config = dict(
    model='image VAE',
    downsampling_factor=8,
    decoder_upsampling='transposed_conv',
    beta2=0.99,
    max_precond_dim=1024,
)
Rows from block 0 of the decoder of a small image VAE, named by matrix and row number. Each number is 500 + 50 x the weight over its row's rms, rounded and kept within 0 to 999. All counts start at 0. Numbers have three digits each. After the name is the row's rms in percent of the matrix's.
Before each channel's rows are labels from the 100 images, of 14848, where the channel reaches its highest value: "patch colour" is the nearest of a few named colours to the mean colour under the peak. Only what is clearly more common there than usual is listed. The data: simulated stained blood smears. In brackets: how many of the 100.
# conv: 3x3 conv (decoder.mid.0.conv.weight, 256x256x3x3, each kernel summed), inputs 0-127

patch colour: pink (96)
conv.205 141:507530563488585452442474439387527456452560470486565568462449543442457585530555472560524555585485509497452505537393516475525357520495553506549468546588489431531592571509489469496404497490417542549459532561478531468534594485489577463513487583484506441450422556500563549448463521451532566538475557442489460474551506500417493404571550543588521457441447566485469417479659494494616488468564

patch colour: grey (26)
conv.156 111:420438509500570528501574463506517542570433610442538480539486528500452431458457481511555522514388567495460447497481525401574500524477401487406507464474511457493535586527388504495460434498480538597465567566474508570539464468498519432527475613517462432458554606566517446480464509473502492503536507507401516459532512502504392529536433456474552528520548544520525494516491499467593510437466

patch colour: white (67)
conv.186 091:330447529577592535466534396447578586531465537474606424469545502596468546476495516541520500444486469403475417538474578511526502495507503626418429419458518474491594558466474441541479423510488513500516491584568537494494492441469460536425458499524511488480421602474583551579433375487517443517526489378457441509515561461444524533467487489486505485508517556474532518556386516550536565468499

patch colour: grey (44)
conv.63 097:480526498493428481477453474478576489417466403545558539470532545482537483466521526554557531485649499577484519585453424500446431529635538476542437513524486547463542535597531459502512578453476560468486491449569443430523466622443457420375501462529514552524463439449592571582444450522586576518539493441517479491424527485493496413450518503517455531448454499433513502548554581486565435617533

patch colour: white (95)
conv.188 095:460505486541560475555439482468520533455477543465446509517504612549433515520569492468538505485501494457468516471512571414517448493490551475555498486519568440495528474491470428472483381488464492507497527567505481512552535530503406396564531421498539431480562541491559497550521511511534520520515608454511495554530451433456468507585522487505466475443538583464488511461658425492552471489606

patch colour: pink (100)
conv.137 106:463520448426503566488447458439462518528412461496397573515410507445567490512420557508504455485470433551439535501406384536476560460552547447592532530564457515473513535529541545455579631504535559489453523489481542463530408545489531465514536588515541546465523380460637453481463452484456461520486554634510560483513502534510442477528531485415455540501510510556584435417469455496511418573414

patch colour: grey (37)
conv.50 082:490445544460586492570560496547475495458506430496575563561500557503532609467516496512538538414572530434434546479455554580557471554519502427419485545561495473505549543536516475430525422484593526518415502493477483481556539449431460507429453466514524541466509390500570488468544518402510527594538472541502505505439476500460483355525458384476499462518422558619528455448524431533498582470529

patch colour: white (97)
conv.225 095:493602529458523463511391543502570456502451523436528536501445618435492477559506455477425472445366588526443445543516501456492498477620542428535491519561541452450536498464495475535437454494506333498516548540425453521507482460567551479508462545416497454542491552446458473394455550562516502514417541458531495456557501546485432508531529445539475456449562413486498503471560517458552481502567

patch colour: purple (74)
conv.5 087:515516500549449558568500449489482484510458421510416422460464493529612449599543538524449516463468533496485459468493572560521477505643503496483488488480582445390419516495507579557502553512583537480524454484467381550560454474470448430473508459508519624516483421492504509571495518515612526481489480383458514568471450449460517485566565517524523485439645549488488424500491542607566471429453

patch colour: white (98)
conv.82 077:489549572541612539492484487437501418428424524432566545492500534429512436550510467488521491593462480522395478470513457415498523475555525480528554549578533511509549569480447526500504463423486586499457512436443573456547539459485520528477574564464441495466493526507543517431556488595588543490373572519462531451526530453522512497453471495517480491497577530548521448617491509513504447511568

patch colour: grey (88)
conv.245 099:576379532499536491537458450460505421488572452460531545490469463449526563530477513522465426516539548459483516565494465501450503507409531625484501610561508476554444474534478507543462454500439530475399518490452478577490576491459508554491507602524522511512438513554494522476519537497529463490544546495549481541546603458561593576541509503528513484460490507552424494491433529583513569598462

patch colour: purple (55); grey (43)
conv.212 109:559475448454359424500628476454453450483570517545612501453558500559477554536604403527532567506478491474531474540493408591496493504431553610399425518469488562565581505534576534466540551504481568486452516416473415472449539501503491576435495509509550397565399495616405554446462520489426511511506492470525411388419538487479523495537516475572455467558520623534430456438422543583474539532476

patch colour: purple (99)
conv.30 118:572369455445459505485581455497455531556547481519538438506522371475454453509558469434584545447444513456351528495445483660441548543478519563560509442477484512574566514522471499513500523489501491508455564450507620497460565488497408591497493516483542522519502490555420512447502538439513436468496479434569435523456349489569515560482511482539493483469555558503463442494467507446398471501509

patch colour: white (57)
conv.231 082:456390539537460558494481415545549530504504521478503516480465502517428513580512495503495527493513526447505434481459532551484551518355522550395437424433452582551564471497575435565475475516491572512517546601493659481510457502462459604503540582502533432542438496418513505512461558458446479547512560452404464513547539451481481480477544445466465532421517601425511486524426544517482503524535

patch colour: purple (54); grey (46)
conv.79 078:491505482543460500490484473490498494515547442456499506458533384479502558453550506491509512522569428522546487571479455497491446535457519535581538565542493527508494572517501396486444601587478594529433482522452504434565547618471375575531468502363524464541507460437494545443538446513535481497585501457598537495512532508579488439529521541437516518488567480461491481527528507545477425521494

patch colour: pink (97)
conv.23 100:478551503497494454505490594526495425460478516522501623425380494492495504565441471513488487594604378483555513479523525427518520481514574473465492436482509561490499475492499521442493522490484605481492429463527482517506429480531491409513543443560487425484461510452495537519490499551500584531493554564474510470565564476484444467536536562497505472471549574407500511497579465506554534504505

patch colour: grey (52)
conv.164 098:428563484545523483494577427433574394465479498476560481531520520545482467579558568526482523412590595581456468474495550443522506506531534505404457567546505455457531614507493514553482424518567452480461536508553454517511458464522582420486528429582467522535440647468438578581549489530476496565562433453373526411486445459510541516533544468490551479478547564468667512486552507440552401436535

patch colour: pink (97)
conv.64 086:529509473547534456509386497509513463491465435501465561463483549565484521632545543551485470530469511551567452491531524594508420546607440435528486476542591510472468501496564485533455613452429449472451529498514437576500484621494541440464489594507514417555476465450501534500526568470508576499559558452459607546509537503449504528483587596421499496358545462516514501506474524655531485591452

patch colour: white (59)
conv.184 135:447477509490527533476475440532514492511490460537431453529412536520574427417452527463480495600577546569533479444571530508474420526522463486537495434520571501406427562487462407556528514450533562536481526490486549495569458525484528448510542418493461686516586492481529493529568487526569455452453380504493547465472402489557479528469478541444474514482460537475573598518480499409475432528525

patch colour: purple (44); grey (37)
conv.203 082:536462558554449481467527449506567457466463478525541596461423464371486506416447565491494531518442478468512467545545471515484495500495492510554525465480481501505555479537435573481485593552516576454443477479532505413474572551459496590447433504547493487393416596472456493480390482507439535433508511584579485501500456540524500559490523574510481507504539376533390492521460554699464563566455

patch colour: pink (98)
conv.54 083:476578507388436512462453547493577546516517508456384477457446670467575546552541560545429547615428493590476503566584440469543448416481508432520513568430533570370550482489446582490474493446449442531526510537467478460531474564480541517489497590542506565536496543470564508446482487533555538480455541547479516473515446533466483442471540606548475509410569471487555428502558483559551439441458

patch colour: purple (91)
conv.83 100:486481531480500509495445432508482582433588546430486606478489539542497603488581501528526500547513474535577511550487483439495466371341571604512445556498512545582623522508459495449434508512486529436484599475432494434463586547487465551557459468512535432542508532453477559476506579432471565473564476459510467508542556517440536459487427535574538603570571577510466524512587520556518494519534

patch colour: purple (61); grey (38)
conv.162 117:577407502573485516451557484466512494507421522519479489545580401522499570538368572428593481471493508461369553415448468486491538545465394498592450385519541522569487411477566562540518507500489482493542465473495597491507548530456470592513482504509535444478548507541430419576433512438443439491590532458567441538452445492534514461503471487470513521449529466498449533470472468515382585635534

patch colour: grey (42)
conv.160 084:508462576381489497535468446468482431463536528502407550510494524458575497546401559499515483398511455488506457526515526465500597440506419547459530539518448468479556534469399578470472499504553508364449524450481450470556593460575531467508539568578523620420484537550535489415545533528525548528578464561440542469589494509585563575497529496506538478542534394566518488438428482615622517537491

patch colour: white (79)
conv.179 133:435537534580511493435554437501511465492569512485607544480491443466546534444561469490525531571517541506475445541417440413523468523441533545446398491610516568499537507554487432578534536467407526503543479434459444469516550465457598626448431575539483421505479499462590475458405532513479511501561419475512528410430550513485524479514415552547491478620464593581535522494503571510484492464548

patch colour: grey (74)
conv.68 081:493486440556392501508471522431511504543441521484542489569469510613498441516572436503513461504541470442596491461585486579490462486583402381565484457413506531489487487502548486525535549499465515555489587517468494527416438489480476470499495477450489517590536488522460490490440515495519450464503546526582466468526524523568418519415474547430469559511522438467480515533458533536408489470540

patch colour: purple (84)
conv.165 105:540378463455583517545511498498425483463503499553442477515526501542500439484569541521497561484489475529526538454511523615441486467559441547495489532429507507534516551418457452517456456522520604549523591458532549508473440511479445456454511412440481679559594482498503586512576503494512449509492523474489543547578523525525509513461517455487453518504520449499586517558427495596478492515429

patch colour: grey (82)
conv.194 082:530465515386533457493531539520406507535549581523479450513455492529447450516548486547509483494503511488474451472439485573526543435542376447613515440387491453496592475457476500484472491557524505475475486495564462429429501440491432499438505490496576476648564517574470635553491476411474445499461492436497450570527452555506436503515477547462523436522423441443449549500489452612535481451511

patch colour: grey (53); purple (32)
conv.11 080:446540498529460504528562427513417606522587483573386529467579515490521518551540561502463467516586444441508471490491561498476588456410513535407500506511495519518436373527597449527576533500512454488497460487506352463467493578495341535624502422508532518488459440527451468580581534431478483448571474499551473547471525516440612509468488557520489529528457572447470494489486500566494510475472

patch colour: grey (28)
conv.127 119:493432531505481396430518510475496452439524479497500538448332494434436535536549460500547533530447528428423497471543439489542532565533535493593519481466500409480461438508550470462487442443481442514508503526527468529590600541508412482548502562507477433467432610646510476463472470521525440479509532488508482548493469509462454496623547512454412444377547529444531463526543553534514482503550

patch colour: pink (96)
conv.227 110:509468462434498502424525433446508456406475485522492517459512474594509567477494530477556597522579403476469520515424505498479498449512612487503462429495495589543586454524461535504525507482517469426519461479431541387515542478455385613414438489528534454549565489446533491504420523509486536575541539510545429505453636434491486438447513536517489568514514550457489513481520530558445503554535

patch colour: white (97)
conv.228 092:375504519510463549494448502564549556499491494514411487489471554510438452418437514447579491521577602545528447563506539463544469615515437426617488391552510469443532575498441368584457569437468517443558459501482483346537498509464497518474444437488496498477500500561503492555482481505542474432448428522512529481473397519510502524500495533511494479492405514461599644514578473484476519570630

patch colour: purple (64); grey (36)
conv.75 099:517470490491507492491557492518484487522529427575601560458537395533500521469528491490577589454419539496410500482450458504461502472577513509533501422575649496533496612516464484435472530586566450488447635475482527553474499447474473519372492525403503513595529505456431506502589555495573462504470438447523472506511481507494487539519422437438500399552519518509513465465449610475492473554520

patch colour: white (58)
conv.97 087:572593512510506369438407550555543434385514470533516518428438530471520528416463585530435511480476458530510510533507402442522420450622491381585506530516575482470577424540474493528432501455425400468577421476527367541529544544443485492503595541478466439521459535566440497449514540568571574522521500426526596551475560526470500437519546579526465437482537477512428475518560593539551498459629

patch colour: white (57)
conv.182 114:538537434434438495556445419530419514529577509498339551451520529511494444578542505533381465455547422448467554500584464528460533502470539510470533514441589544514456493508508561479534487564534526451469481491512510563500506560544443454534560455519481527549523461446443550501547479469471575460538472448498506454558478545466610479460507495503469574510486510499572534484496551591462481485442

patch colour: pink (100)
conv.159 095:483603517665508492426506523502490502498420514463677525585511530456427479479578546588505476677566505472462537463373522570561406546449509528532452607510451478480478508497556505528529427500495551531443558544527452537525467535470524434529471473490554389538454551524499509563486496544521488566467546507451499557462528436458372509527497494534526431464457519518437550550526467520524512464536

patch colour: purple (70); grey (30)
conv.20 087:528496489531389465503478449549563455493525476506571416379397465555537559452489519549550562521570597521596463544553511425446375609648588545560504499450496468531505472482469494511460427482478476539494465497499453466464507510498572501568470476582573469532538584526486543426512453479594464481442519410460581511476534515448423462413489543545553489396531440379536451565569573564574552490572

patch colour: purple (60)
conv.139 094:396427530531517488494589391480459477545634547462536421430579437573385539493543532536558506554576429415450545483438545500503387452463507596447535530482534540570487475557454493465438455526430578530459516576552528474451564430508480541529521440476563509546522554499455525547525481413508519494556503489518448473531545466448536532558423563549475519539419578454459549545598462493514567432505

patch colour: grey (61); purple (32)
conv.16 100:494621495436556446457475483504505467457578571444456581472429586518506527449571468523474552531402489523598504552501571481508459445480535565430447587514522542534545542495433403456442486475414469420528449494522402447495489534523476471523475477528490472518444495507563523422462545502499630538554528448461523532547562525442506524505598608552458421559521498536501472506614501613624528392581

patch colour: pink (99)
conv.87 095:496423540421520442439398589422509478487513500522547545420512465434548463504479499532564502551428443500570518554569444521517487464580475461630437351474461546537510562578552526460437559486511567499523562459400415452495535568489486583482463560508517485575457420501472483416421488384544516499467545482559450467479468574516509479534539530526515546498598478492437478488508513584465507547394

patch colour: grey (42)
conv.112 091:551527570534488469613549444442526487449497516431403545468493586495452499592445526518509569465574557533512450460471554531479441554522574449559469498540553471472527472493491493561472463441566581524423538494467421511533496537546505490535491515491581552588487488566455579533558537506516487515442520452532469380512357511444543539540571480494511395395514565538479522465502436525531482401502

patch colour: grey (65)
conv.140 073:485487476543459530541485421476502527481516487487496502516553542558467522587554600448541518502552597494444418485521554473413509527473542507427489545507553432515444465485476627575563428474448514462367459560481614523490517395462471432421505449529557535405545554423508499459496594494459502502573538438506445428518507415553477476501505480518433525476551616502600408450502502546479377536476

patch colour: grey (52); purple (43)
conv.236 083:453528479505447470455486517526461438513485470532465531457558464530501514472595512508449546453384451450462513519529439587580397579517509430541514397526555510520456477546563539501563476482526438419503421480523549464518495507441471514441491390549478554561422406458507506543496474475461604437505517506498454422468554472399535382566463540507455508496477472434569369518522518498505475555554

patch colour: purple (52); grey (42)
conv.146 082:441470525482458501462657436496560448475442536502514426455475433564414495447577533521531534562471539505517473598535430421528502590448485535390524462414554525516534492544477514518468418483455434474382503480547611523399529400502505615499508503514490438530568571503478442365524557538494517495438480478431537466467503476530435522544388469546504546515629556511479428487501545545516497436450

patch colour: grey (51)
conv.92 099:481533470565540423512476457471588605505508535496445535452360506456501440460525476486467473494352541424605439538493563432455476517569524550447515549528528417527557493439471478483487495503484455613486495548404505574460529412486576474454540489517468472536513557517472518424401530495515541475519564403535501436505502458517508456477556480513490555560453501479555448533564570424562545506507

patch colour: white (59)
conv.234 088:493442483545543483528440499449517487453403585501576510474581479471522570520421490527534505462624505508519504510423501517499414457471501455533540496557400476506621485491577450539500533404557490411533474506472473491523499514520605584509500546464503481467468551485569459461505523473491512505503555577605559537449560512526439469464492530473502536420441512534461492484594507411519494554610

patch colour: white (82)
conv.176 100:521424533542555486470480403395477469477505457489581583479484475449502508558528465529529494513488510479364465519448459500512468505592584545566431481639497487503536485536592413531462516449432551427493480504466518531577586483524541511480467535491519515600485367462481592476498489487533514550523578507577537456479590488440470480511482477476560458428473540550502503445520507461432480574617

patch colour: grey (43)
conv.27 081:487531511438435539509548469494567530510529496527359474418568414583583464513442580479521442543458518552476525599547486387458569534560517412597529399524579475446514538454513536444474447487518444373472337479487503552472549530547413518469487413448479549554528463565470523482491452499547608474519565451505436516497403534477487509603517509449516445483501491516549524555535586516408476412524

patch colour: purple (57)
conv.69 100:525539501544504509503471608459526490465433533423460519521406510467465460429351489467550518563429478537478486529487453345544539490481438463551429451573543512480564490488482536552490480464487438497555471533430442516534540508369564563442494486538434490483454542520625497460403510530531503531465584543504563493464511515492458462608524507463509496456527433495502477507591515628499562522611

patch colour: pink (96)
conv.65 133:426530494525523540460555477440615399543484608504577489545439525533475555387567446524547509572420569448567528493477541440559533536404520499461406553420420471529578512437387445515480392486443459544559565623482569424515529461488508585469474544531444443531470597606552491486433529497453431547511458488488485501481543463561384495503428506533450510550458532503561597557519485524532523464542

patch colour: purple (52); grey (47)
conv.128 078:442545485610482505467416515640597536472423487497486578552517491393480475481443545464399606574588496498459453467466431562518514489505490568617416507498576491457545549497440459524523566538484465533460566511521632452557534454468553547525512509448472484513501543411474475482474449601418444466489435539494534563537424408510482443443482531580456493524592564558449521498593518512481478478480

patch colour: grey (71)
conv.9 083:566464528544433512510514470387466491513515511494524563447413511549509560501482526560426495479513412551592468495513429517455451459439478517355503508454556540412552566550520613518521594568519510446455555475511427515487457488457619438526467422502486556474511568451569481416502493463466545449530457595483546515481570543455476439482508603573529527482549553484506482509466513589529458553431

patch colour: pink (97)
conv.90 083:483555596398512448482577463474471539515469580490618445486519565543517446491550481479492542520508440474477473569501492522493453456544559549483508375444572486441520456465490475486487486472483383554515418616476557455479431554490507489544482524490491472536475576465543490545447437516469541479443549416434485416537541486469419426478535436602473483457491596482488412546486521455534503442542

patch colour: grey (65)
conv.32 081:548501537506502522463477516504462545456415517573406544531447557581456554494434371546434553528531405494482452475406555549517458520432502514456533402510505478462557387503480524498497592515522502405467514493468476497479470512460506366337427449490586487490516471475590577487443555499462557572462541512520516423547558478501367555545489496503509521399421425474502504421497513506485519520469

patch colour: grey (72)
conv.8 082:571439580510556502509458515533514469443558442571525526493484479437501604567478610500504550543529494470483485435413506445556531463517586514445442538553548507509519412543493543438525484528469531431534469458576507508564610515520489495458509476522568496409511439431582545528534479477545506565512462433433533544445548491461541454496415428545451395479509604490503499430504514459469496435460

patch colour: purple (65); grey (35)
conv.124 088:516594514443512473518439580510417534418556424515384490416552568475508496526460516489509507456451524548520541533532458545548499492691516469587557406539550508461438422519532430574500510566562390533564420459490461500520537555456366458483530512467523575545480467564435495508554446466578496469476486431543530517502463570481485476581572462509549486425591474485443458441594520534478501512515

patch colour: white (68)
conv.239 103:577531505449424448437469534574531521504598404544506556459522529494517453498434555484520461544474459610533538588523400561501450397593428402633522379478520556457450562521490521524489525460552422499534430386467337481572483588457450493557437575469517501489455421526491477511556470478622564494510467493561514543522506578450500489500555635541516520504580413525436483501444525520501430544487

patch colour: white (95)
conv.89 098:526468535476490429526594443419528417399497458509643491532419506460552545483519498521601538526526514410413528494467542527507451568527512496624475388521543462485606532532479459525484376382465519448485476441475496498525600554521451520443482529577530462540462542515511462433507598481509519535591509500481413447443520457452532442523531425535459419442569525496448457529559530538499519520612

patch colour: purple (72)
conv.29 098:485566448605397477467554470487641493465374575532510485506539488537463508510565506458567489453453502514469486457479597503556502545445499492419487529568538470562598556443404546619491465544529419483554506508588508480481578450497582509430460526559487454482517609561477522571391528578414436523522485444515459546500461419517429574542529389479515491425466473458565477439564482430435491478569

patch colour: white (63)
conv.204 125:534480497515449498493589496520540539493547564498519439502459428486476603413457493482575594506440569501484494468500546461470528613435560544534435543563482467562528436517470458515462544480426495505421517553495514449500546416454499451535515489487545395499476583570456482480444484562514518461503568451529531461467451389505447532544520499536445396516429534495491549488671536603500529465570

patch colour: grey (44)
conv.170 094:573473507556604474446508467502465478470412510472548432518529406569454588506596508492489513540478512535523491486511416526609455473424521511399424567564590568506449476462529474500495431544477508497484522485541531541558513468514517612408447534464468563560511456496510519457546474512450455531502491450523463483557551496495509493547451429508507426523510479558592446564467466563453511417507

patch colour: grey (69)
conv.44 083:560459522555493499569491536426527476525581430510585517517528471404541420571478531470488428514549577543476570529520368490497562563600495466565553612475507456493423569506476480541533434517524379556510475473572550549544518543470582473561554562485421390400517502529462487467570473516454478418538437507489548494515478468539574466483513542517469454551573459549491482547490515540432395573516

patch colour: pink (97)
conv.147 093:464548496390453442488417550397527402417491486464445565473522609480537516515539490531561538496571481568511492516505463572526444545572596468573445480525449468482598531538502502527473579465436558439525538532509561429538455605540541473548465526527536582472482380434500574513506534426502553533516515500488522414463514543540508529510599440510433472429541585494518449463482531516508464536443

patch colour: purple (77)
conv.175 096:544485545537506518510422540417534449484506491508582469500593438557534467651495534424480496552348441542503462462415530523468550459609529474601488518485478451472407477471584540457522472542488437586494497484502554582471445482522496503450489526468495447498571517434460520542497518507480513534459503540491483522473489537507470501529494438480549502410574543436467384528475453493452454511445

patch colour: white (100)
conv.183 096:545454483555519527552553525471491566512425576585535477569580421540563489436443535477450456408504497484503515423407531457472571607387490490441475571469404514553555449489557571465551531524505568533443556492504461571455435435464531561446515454483523409428530490483503463517496519495449529489541616603546454561541516517515463491551423449453540575583496466546444528533408459564518579507410

patch colour: grey (70)
conv.80 106:427421567525473503504582498446542462486524469538503496501494504420486483523439519492556520515489534420451505478493553545407565621526533453577452367510421426550487456510511517466473545450529495549471541560499559483475486443457365425571493478506536497462497538509481501579473554468560403492498536551451450510411429458559489561466570378506537570400532533434416484473425501474516451591468

patch colour: purple (91)
conv.109 104:420574524524474468491526465488525448439458516479453513493390589419493515391581488536499534587394559502536420530474515497611428540511494483505495516567497453472568533457427445520483462446441442519527533515531472448561528522448455440427478547548557423547481569557543549476494528533549544610508511431469465428477553524493498475517560476551398399455555488511536396439570569588601490461585

patch colour: white (62)
conv.28 103:541575436412340411542532597482522429544493476570507509463475464464526510527585510516429521471531485521538553537574422534462513424565551471558513497381492521548539415532590587446551520491546509475511485446521484500495487568559416522512507530544486433515532455479416453484503475472483518525486505461531464537462499556466505530466605468548414487414613450427445389469488505623450557513467

patch colour: grey (65)
conv.120 102:458417585508540547433418487500574417528543519554506492501357515559560557378527536517440496562559493535522460469522619391558422567498508465446450527470413434395487569543448423483487463446479482515434469574474518565567482502468589431614544464513446542356497540501620499394517429458560525429496484460436568543514490526456456499563554548526528552490565499487568536522515475578528504379446

patch colour: purple (94)
conv.241 129:404523510527486503483532396418561421424473500472622509535400527456519531500601484512532555554420541514431405536471508519534499562484496608460435487576517477452658527553458460559483526460411485516413501465452509421500553469468500545469484619563508446513453558524554472449450540566535516565546516486461509434448564433518451476545462445541452476515567529476498436479521503586588490534583

patch colour: grey (69)
conv.102 094:394529485544467501437457479529505388493551541529608543438445566421523504545506473500470477635497474522473445465495485578464536495501591493554573438496436506488520376498527463486601632493430514506488457530469530436514488585526488573509576598443510435438491550513519546498443455525475457479526595433498492511501583539506520475467460527481467534476519505502357536533442544511567446541492

patch colour: purple (76)
conv.192 078:520502474365484528526534503465468523515502587413556528572544523538507537522547528477588561443449518474452537510539499465437473555491580620538522473545499507552558500546499563486447429513498535461490569506446574433439542546553437526417462476561546554485475480486496449404477446474518572469460525500402448431489474436494467530477507417558459594433536574495523381467551460547548529503402

patch colour: white (89)
conv.42 103:469446528567503478509589394410510424490542448450613518504556473508475538498583425539602577495506546472428446510482498549530422538424559562569459451581511510488605487518523487558459555462451519509525516481448515398514554513456499532463448562474545420542438562479439541485499490484558557557509499473522445388456545491442523506479451468597455421485457582554419467486564526519525532474615

patch colour: pink (100)
conv.118 096:473550510406399495473500538501514477498480480436446498389476545516486528437500412454495516501432472517559522583557496421485431529618487495576503408544533531517502537534538574533450506496493477372570419420475447467519496533481552470398507460558506543534452423415529509489432397493584609462505471483486494426461489509425565509509638504533448558507583436517549445539625527569470526414499

patch colour: pink (98)
conv.232 110:578469493533507491454534518568552498485473555535441498498558507562474518524475438476463596438385402540528485592585492439511506413482503511479509457536514442529486480522410420464486488486519461557483464452492447480445471450521398432523560479563518486461425578548514423500478558572484519590528505542548567422537540493515384505461490442466513453363560488408520403539592519523516507421618

patch colour: grey (56); purple (41)
conv.213 084:498500547447506499546480480488466640479416564472495494520497401478500468419495474478508458590536573485532492467398477526476443577426548506528542487486459471510570401501538502477457471436398505586550543532411528498485535428490554505412563533452512405501528475509477487440416608518479491517399620553511428547555540475460372463521410533533483550578482479565331518462591484510448530436543